{
  "model": "masked spectrogram model",
  "dataset": "babble in 24 made-up languages, each with its own sounds, syllables and stress or tones, from a formant synthesiser",
  "hop_length": 160,
  "method": "simmim",
  "loss": "l1",
  "inner_norm": false,
  "experts_per_token": 2,
  "shared_expert": true,
  "depths": [7, 7],
  "beta1": 0.9,
  "precondition_frequency": 20,
  "one_sided": false,
  "adamw_lr_other_params": 0.0012,
  "cautious_weight_decay": true
}
Rows from block 9 of a small masked spectrogram model, named by matrix and row number. Rows with one number within an expert belong to one neuron, the router's apart. Each number is 500 + 25 x the weight over its row's rms, rounded and kept within 0 to 999. All counts start at 0. Numbers have three digits each. After the name is the row's rms in percent of the matrix's.
Before each expert's rows are labels from the 100 clips, of 14976, where the router gives the expert most weight on average: "strongest on" is what is common among them; "lies over" is the class under the peak. Only what is clearly more common there than usual is listed. The data: babble in 24 made-up languages, each with its own sounds, syllables and stress or tones, from a formant synthesiser.
# router: router (model.blocks.9.mlp.router.weight, 32x96, trained with AdamW), inputs 0-31
# gate: expert gate (model.blocks.9.mlp.gate, 32x16x96), inputs 0-31
# up: expert up (model.blocks.9.mlp.up, 32x16x96), inputs 0-31
# down: expert down (model.blocks.9.mlp.down, 32x96x16, transposed), outputs 0-31

# expert 18
strongest on: quiet level; white noise; pink noise
lies over: silence
router.18 072:498464496462518534525496525485515521497541520497513469515503492548510449479478539492512536536493
gate.0 103:500604500504500618496501501507503500500488496494503501500466390498502514466499504565497499495505
up.0 129:516625510502497457498499481505459500499493501497500503499506500491499514500473501492497490499500
down.0 125:532393501500502674496501503499494505500500497501493499531491482500500497501501510522500500504500
gate.1 102:381500500501503418490504505500465500499503504513451501502500515547543500528500500479501499500525
up.1 122:501500503500500507519500501500500487499504500501570500500494494500496448500502468500488500499498
down.1 110:499543501502528503500497495505500493500482448491496499501500503500501526500501502522500504505544
gate.2 107:510478500500505501484498498472502496500495500499497500500499499500525511469500500500499536504500
up.2 050:500417500498535503495487499500500493500484500498489500501499488502500520463500505500500502509606
down.2 091:500418500500499510500499502495505526506500488497497505500500571497496498504497493493535524501499
gate.3 042:500494500502517501511500526463500501498561509500468500495502502500487522504500595503506501500501
up.3 089:502500500496502497504506500500499500501539499500500500500501499492559498440500488500500521502500
down.3 113:501505500500506490487500500501500500499522510506496499455500512526492510499506498503495504501535
gate.4 061:496550500500499500500501500498509500499500500500505497500500501517480494500517374498502499502498
up.4 121:500500504468499505500500500501636497500502474500500500501476517500533501502491510501498500500509
down.4 153:500560500499499499500502500498500477498513499455500499507500500502633509504498495500495503505611
gate.5 108:502500501500500565499497498502450500510512500500500502487514537500500509501500497500294499499460
up.5 067:519471501499501552500500502504487499539500504499500505434502513500515503500500498501340495492497
down.5 085:527502510479501499500500500506499505523500500444500512498484441500521501505501500500490500507499
gate.6 104:499503500507501499498481500501499500500484535515499500500467477501501512565486496501500533503512
up.6 132:542500500515500510504500500500499500497500499503499500500499347498509495488500500500500496500453
down.6 096:523501500515545550500500471500471565496501502499500499517502611497495499500498498500489489495527
gate.7 120:506500498500500500501502506518500504500513505492496499492502500501510503500511500496495490499363
up.7 062:499500490489502500467494502500500501518509500500508501505507522503417493493498499499515501500520
down.7 111:495549498634499496497500500486538499500505498503502501500492500500466500499531500500499500496468
gate.8 116:509407466507503500508500500472505500499500502500493500500504501500498491501497500500500537500500
up.8 049:497506501502497413496541520500464498499501545497499528501451473502502512499499496485554501496504
down.8 114:501503500509500528501500500520507509500500546441515500497508478501500486500518572497469493501503
gate.9 065:499500501500510537500501500468486505499507508501459498500500500528499620487498504502500487499537
up.9 109:528507498495502423445500500500500500500489498499451501499499519504499500500498497552503500502494
down.9 096:501524500462497548501508512501491502501506484501493499481495547502500498503502512495504425499453
gate.10 125:505504501505500500517500499500447500500499500500522500496522500491500493505500500453534494499499
up.10 131:501504502506502514578491501500474501500498495501501502500499497474501338500523490500548491500497
down.10 067:449499500491486472500498500507527480504508502501516500493499502499519493501500498509501558500518
gate.11 078:508485500501558500500501503500493523501511506501501500488500497518507532500500467501500500513525
up.11 073:501503500500539523500500480500350499500526491489500500500498499504500516500500497502506498519600
down.11 078:452501500443512499500524501553569488500493512492500500500506501489497480499500490500475502500500
gate.12 075:517502500503507505497501515464509500500499502495491507500491508475522500501500495500500500501659
up.12 109:618500503504502493498504505498681500501500486499500501500498476500522501500497502500471500500539
down.12 082:502501500559505505501502500497486501497530448485500500502501503500489500500519512500509506500498
gate.13 076:500494499499501528573500482501387501507500510497502500489500444511531500481498497508521500500496
up.13 084:546506501505499494502500502500515500503500506502506493502501502502498500466595499500507464500523
down.13 088:539501473500506500500500499504507516518536499499507489500506495500501571503500507498503482483499
gate.14 138:500500523501500503421499497500499500498501498509505500500426510495567489500506474500500532500500
up.14 085:523498500500483499490514500498503500502502498500500499500504503374523506498500500491500498508499
down.14 063:531436500503533547498488504497500499497501500501501499502515500500501512500497507500500500508552
gate.15 124:552500499502458501494501499503500497500499500503500503495500499500517500501501435498500500498427
up.15 122:497500506500500499506500501500372533499500501499500497498500500477500500504499522500500500499357
down.15 091:496510500499501460500501500515499509485500498502501500500517504499503505501500500512512650500540

# expert 14
strongest on: quiet level; muffled (low-pass)
lies over: silence
router.14 100:468482521481454505526512517523514460492523507519553486500550494500437440500459481493521535512500
gate.0 123:500501503501505525500502500500501502500508500489500509500500500496503487500500517500500507502527
up.0 087:501500548501503505504500499500502502514520537500500501500510554489499500571498521485498499481508
down.0 079:499553504503500356500497494481508471496503449500500500504467495498506496482505473502479471502500
gate.1 052:502500500498519500471516489501492504505506500490497516500436497500487497474500514497517468500499
up.1 123:496499538500501526487503500503501528500497529502498502500500500501424501499500503500500496496500
down.1 096:490523500500457506477500501478459500486498473499506501505500423483402500499500501500502492499499
gate.2 097:500508498492503342500500500500501500501500493473504499500501474500550502485500503502513501500501
up.2 087:500498502514500664499500500497497500492497500500498497498495502501430499513504500533499500523500
down.2 081:498480501501481500500500493501505440487467521500500500500501530499500502477499497504482502500500
gate.3 136:325500516502501500448496500499496500499440500498519500500500493500498500545500519496522504489499
up.3 078:664499488501503497498507500540502477499500464500499497500505502495496500449500451500493500515499
down.3 115:402518500503522500502499501504501494500500500496544500492506501505503498510499494489501492531506
gate.4 103:501500503498500531546500500491500507501503497500500372500519500495500502498500499500501511496489
up.4 075:500502500510498515500494491500503500500499504484498634498458500500500496540500499500500491500500
down.4 093:483436501442506524500500498515490494496500505494501500500503503502501488501501504493503505500501
gate.5 100:500498501500518500504501500499500511500500463441500501500477502500617500500500499512500499500507
up.5 075:501482496500500491439500500490500508500498493456482480501498508490500501504518499553500498500523
down.5 065:500429502500466558499501502519505505500501473478500500500500500514500458503493504496506473499495
gate.6 091:497500499504562522440507501508500500499473500500520504497500500497500644498499500492500483510498
up.6 139:500513500503499497388501500498500497499432501500500500501500500502499514500498501504511500501520
down.6 093:481493514509455538439500500502535504503501499502505481497488462500518401512508529503487496500502
gate.7 072:496505500493503503482500485500502511499364504504474484502494500500500499499501509493499511500567
up.7 138:500500499500500512500502500500505500499529500510654501508500477492500492501500500499504498500547
down.7 125:508506500500543501543502494499496500515499498507455500500500556500547500500501501500522488477500
gate.8 136:500494504499500623501500500499500500498487491495500464500499497498499519495499500500501499502495
up.8 087:500490501447500529494500537500504499500484500494500494500521500496500550495499501502500476508500
down.8 082:500500501500479500516501506498502509500488500493527495506625500500502469549583472522500581515540
gate.9 110:494500490494485501499499500477498503500472549426503499501494501499502499500505500494468503503492
up.9 144:500503496500491501500491500500500497500397502499464492500488501501500518502500498496502500496480
down.9 075:500499503488512609506499500506497511490500501497499499501500500507501482499498478501504505533477
gate.10 064:493479513504529499451497493501500504500512504500523477502504497503465498514494521442500515508451
up.10 059:485589488496495508501506500441501500517500502498451506497500548494533500443500438501498529497508
down.10 113:490562500500468490512499516507480430491544543485496499499499506500500545492491549530459501522505
gate.11 115:498426500500500500501500510500500497501501500473500477505501498500510534508514500500500500541498
up.11 066:507517495500481499496502474507500500495499501541500607484533506499366434476490500495500501460503
down.11 057:500491505497487500498492492504429469566522493440482502503501498491499489540500531440498476500497
gate.12 055:502494492559500499506500500500499494492497473502492499503529502499494511500525508501496444516595
up.12 089:498498503506524514500504494501486502482503480568503537498483500475512505479454501500496496458496
down.12 113:504511449506462500496509499500499481496521497549518483500499490506499499502513500513500500506451
gate.13 097:500490501488500502509500499508499500496498466529497500499428509514502500499498500499482501497500
up.13 099:500500494501500501483500480500499500499501423493500501500300514501493495500499501498501500490500
down.13 118:496500501500548479477500500496562376491499497501503501502500494496503502503500496492495495502501
gate.14 126:499499508501644500414500501499503479486471503500500500500499500501502590506501500494517477502497
up.14 097:504495487499498379493502500509498494501491502498503500500536635499498501480478503497500500488501
down.14 112:556498501503501418497476474503495481501486501500577501499503361497500497500500500498503501500500
gate.15 063:496451506500499495449507501503497486500500487519506501523500497507500498500500531516500500500500
up.15 104:500510500500500479477500499499500501499525506541503509499496506500672500504500500539500482498499
down.15 142:486490499512491439500498500500500432501495504500500501500499504524641500500500500502497535499504

# expert 20
strongest on: voice: high voice; /ɔ̃/; mains hum
lies over: /ɔ̃/
router.20 096:538495476488506480492508500461519474503517510489467517503489481460511545491471575488541467540509
gate.0 102:478503497497434503503510500501500500500500500499497487500497501608500484500502501507503500478508
up.0 158:470499411502509500481500500500501499501521487500501492503500469499491502501465497502500508500512
down.0 080:479500503500493496447502501509500450497623507488493500507502500501492463498522539500523538500499
gate.1 142:498517480500499501500500498500495447499517396476499502489490486570497498501444504521507507499493
up.1 076:501501500501501495499500500500501507498503488489495502497474453469499476475500501583507501500500
down.1 076:502489502500507499506493500499494540519625433500460482497494501500485499499470500526500514488471
gate.2 093:551500473510537499500499500500459500501568469501530497500498500492499539530491511502486491497501
up.2 071:504499498505492501484496503500536500500469412497501500499514545498483501517499493512499507500524
down.2 099:523500426457515533501517482537503501500599501481495499500505477509524500500502500500498551473501
gate.3 099:405496504468457500498501510508497502500500543500572500504500492499516501448542500512500445501505
up.3 099:506500527414493503482500500500500529501501513496497500499477499500505499435543500514531481508522
down.3 082:496503501500490500491477506424503499500500460518499500514500501480507507582449484528500584500550
gate.4 068:493500497500500501487500500520500466489469488501497499504500490363500492500560498500465499494498
up.4 131:581500548558504501532495499502509543502524500506524509507517477523507500543480503474503518501454
down.4 135:488501495500501500500493511444475498501536499499518500518511498466500502554504553498500441481482
gate.5 090:644500551440524500499499500500504504503500503500472488502501497502500503501506491557497557477525
up.5 085:502501506500494510496501500504500501500499500501500513494499489488501495644498523506512500503493
down.5 107:498502500494499503484500506491501413501503474530501498510500502492503494507499447502499539506501
gate.6 080:457486532500478496500498499497482500507567495502514500500517474504508497493511515489500500502500
up.6 094:496459502499529500503501502502504500499501500507518472508500496509505497505548508476494499502490
down.6 084:503500498510517500501500503491513496488636493503451500497500561508477483499496521563511500497500
gate.7 102:571500468465497500550505541516478500507500500515502499500514508500500486490500511563500519508500
up.7 133:477497499499508505496491500499493500500502503486497500501485474652480471502498500500504492500539
down.7 075:455491484544499502504499496490497499493611477474415500500493478511501500490558556498500499500476
gate.8 067:504499495582508492438500519497521497541500471500500500501524503476507469499518452493507532408496
up.8 098:548497485555504502509477524503496500506503495499510502499512503499486500500500500498501538498498
down.8 150:498500504500500500505468523499485502541499496497500499500498500501514512500568470500508497475499
gate.9 119:479512448498501500524500448500505500502529497500496498496501501495512547503500501500500493496506
up.9 061:500506498504508498500503498500501500501433500502500505499505480500494500502500494500500510483500
down.9 080:502502495496499499500496500502500469512693499489489499504511506486500497499525487480500499501496
gate.10 108:569500497490500500478500500498527496500499501500500500500493501500505497500496500498500495499499
up.10 048:498488500500504644500502505482504508500501501497500483500504529501518529462500491500503488513494
down.10 143:511501501523501511489498499493508483500497500500502499500490514489502479509500505501504501500498
gate.11 064:504498499541492499499494500505497481500522496515508511500500503498506490573504515496501498506456
up.11 124:478497500495508511501500524499507492502509552500485500497526443515496461477473502494501498507498
down.11 118:533478522491490504497493506498502512502486456494500500500508479501502497508453502562500500510500
gate.12 098:504536500500500500538500511515498496510500508502512500500535575503500548507504478500499500492501
up.12 074:502518488500499508502501500486458500500505500468503497499496478498500493463499566511501546500500
down.12 080:476500556500499511491483503499500500515360491499527497500497501467498502524500412485486500510516
gate.13 113:521501501500511499500500501499500538505500501497498499502494455505517507500476540500513543503500
up.13 123:312500464497499500487474499502499503499504499512500496500510506501500500500500498500483433500499
down.13 052:409499503490499511499487500454494496498495535500550500499496510501500512513505475449485513500503
gate.14 093:497500503500521501563512513500469492510505535456498505503500506530528504500513504512509445504500
up.14 069:494559533500507403503504501501448487502500511500454500508499500490502511500501512500531500498502
down.14 080:506581517507500373501501503501513519500507501500502496496500504492493520500520500498502499506522
gate.15 127:585500456468500499500500501497500500500481492501502500500511508500502500488527478516500562498502
up.15 085:509494496483519510495501501500525499500526500500544498501522500536521499449500500431496499500498
down.15 101:479500499552501511502499500503500479498502454500499502499503500500500509502582637462500548500485

# expert 25
strongest on: quiet level
lies over: silence
router.25 086:519515522466475471507495494508536494486532527526553470513509461496523469512484529493508508499512
gate.0 109:471506500498513500505500500499505500501501497500478499517494517486499500501500499499501491501502
up.0 109:502488500514503500500503500464500508500500501453504498500500427562502501500500538500500500500493
down.0 093:459519498491491529495500485508501499507501500478430499495501501501493500500478489500500509500501
gate.1 121:441500499501527501548500501501487500500508467501387500500500502519513499502500506500496500500502
up.1 117:480500492501500500507500501500494500499506450502428500508500471504500499500500524503496499500501
down.1 090:441504495439475498466501499499509501500532499499472501498507516469499478508476505497492513545499
gate.2 134:492492500500566496471484500499496500506542526500499500502500500500516622493499500504490420495500
up.2 114:501494498500500497501448504498497500504516497515418500502500494504520500501506500501542493503502
down.2 082:466506502489501502499500501500499500499465505504489511496481545494526499502500501505557502496484
gate.3 102:497538500501586539501502500510500542488501500499500500500530500501505492503501497502503500500500
up.3 062:495496501495480557505492500498502500500500500514527497500497534498461504492503504499500500500496
down.3 091:500558500494502500518505516516500501500497424500498500504500501502585481500493486491500500500417
gate.4 049:521561500502574516531500495516519500527499501500507500494496625500499486500499494459482494503500
up.4 088:500499502500500512505501499497500590502487500499500499500488499500501500504500508499496466500509
down.4 146:505498500500500509500524500504511500500525499500531487503503478499500500483500509528535503511521
gate.5 107:489500498611502572482500500500567500500494500441501500501513499511476501506500499500502398500505
up.5 101:516494501490500382503500500500483495500500500505530500499496500488547485500500500501499513495498
down.5 119:496423500500532500492496498516500495505477455544495500500500500496473506502500496512502521500495
gate.6 105:457500500500656497468500500500471500500499491497500500514500500521500500500504500501500503500501
up.6 091:500500500542510500500500504500503504500501481505495500499475469508501500496505502504468500498499
down.6 117:499500499536533500501488485500487498500500501500496499515500561499477501499497500501500490497500
gate.7 080:518504502492500492492499500487500500500501498499492500502503462500500500492500500502498521500500
up.7 080:500505499494500500500500508409500500500501410500496500500500488500503499500514500501500500498500
down.7 070:500463499500511506480510496500429504509501500452492479519509481502513501503498491538501345496499
gate.8 103:500323499506499492500500498500517500500500506463501500500500501500500500499500525502499496500537
up.8 092:500624495500500503500500504500450500500500498525500500500501495503505500502501483500501510500423
down.8 063:501704500501499508500500500500499471500468500501500500499509500508502534506504537500488499500561
gate.9 134:500500510501494498488500502500452500499494499499500500499501495503500499414492500529597496500500
up.9 144:501501511500544501500502500499456505502512500498500498495503507499497489500501493499500497481494
down.9 057:496501501520503501464503496504500501487482499500507498534510496503501473530500499500500583499500
gate.10 112:518458500500497500500500500498500499432500501502501502500500499504499499500489499494509501503498
up.10 107:456499456576500499500500500499504498505500523500500501500498500490500500500503468506500483500501
down.10 101:494502498500518497473499500498475435556497516515533504499498501506500493500500502502496500509495
gate.11 054:563510499552500500419520549487531500519531499511495489500500544498500495485496500501481495500500
up.11 076:504527501500500492491500459500562500501500506500506505500494507371500501500500496501500500500502
down.11 109:497500501500500500500500500503500410501474516510500488511502505500500504501500498456500493500499
gate.12 094:500498503590500500500497500563503502501499524501530500500500491503500498500503500500500501497504
up.12 068:500499501501499500500499502584505500500499551501546500499500500508500497501502500500499497503501
down.12 074:496498510501508504500500499500500502466501431501500509495532500507450438498506497500501464500497
gate.13 086:516498500495500512508500500502501502500500500499500502499499487505533559500511556506471592501500
up.13 114:498500500470500500513500500500461500500500466497500500500592505497498500501496500501499491500497
down.13 103:501500509501500521500500490501529500510500500496500500500500500506499500500500496532500503489489
gate.14 038:500498500461500576501501492484500505511492466500502499477500514511500500498506497512509510498498
up.14 091:501500498567500497486500501510505489500500495500500500500501500495648500500500501501502499504500
down.14 131:500447500476516501504505500507499500498500500500529500500508500500659498501510500503499500500496
gate.15 112:481500504500499541612499505492500506503519501497500500500488507500500517505500500496500501502501
up.15 112:503500500447492523500500500500516500500461503517550484483504463500487500429488501501508503494509
down.15 105:469491501499502491500499500495471466500499518485497511504504579500500492493501500500538582500501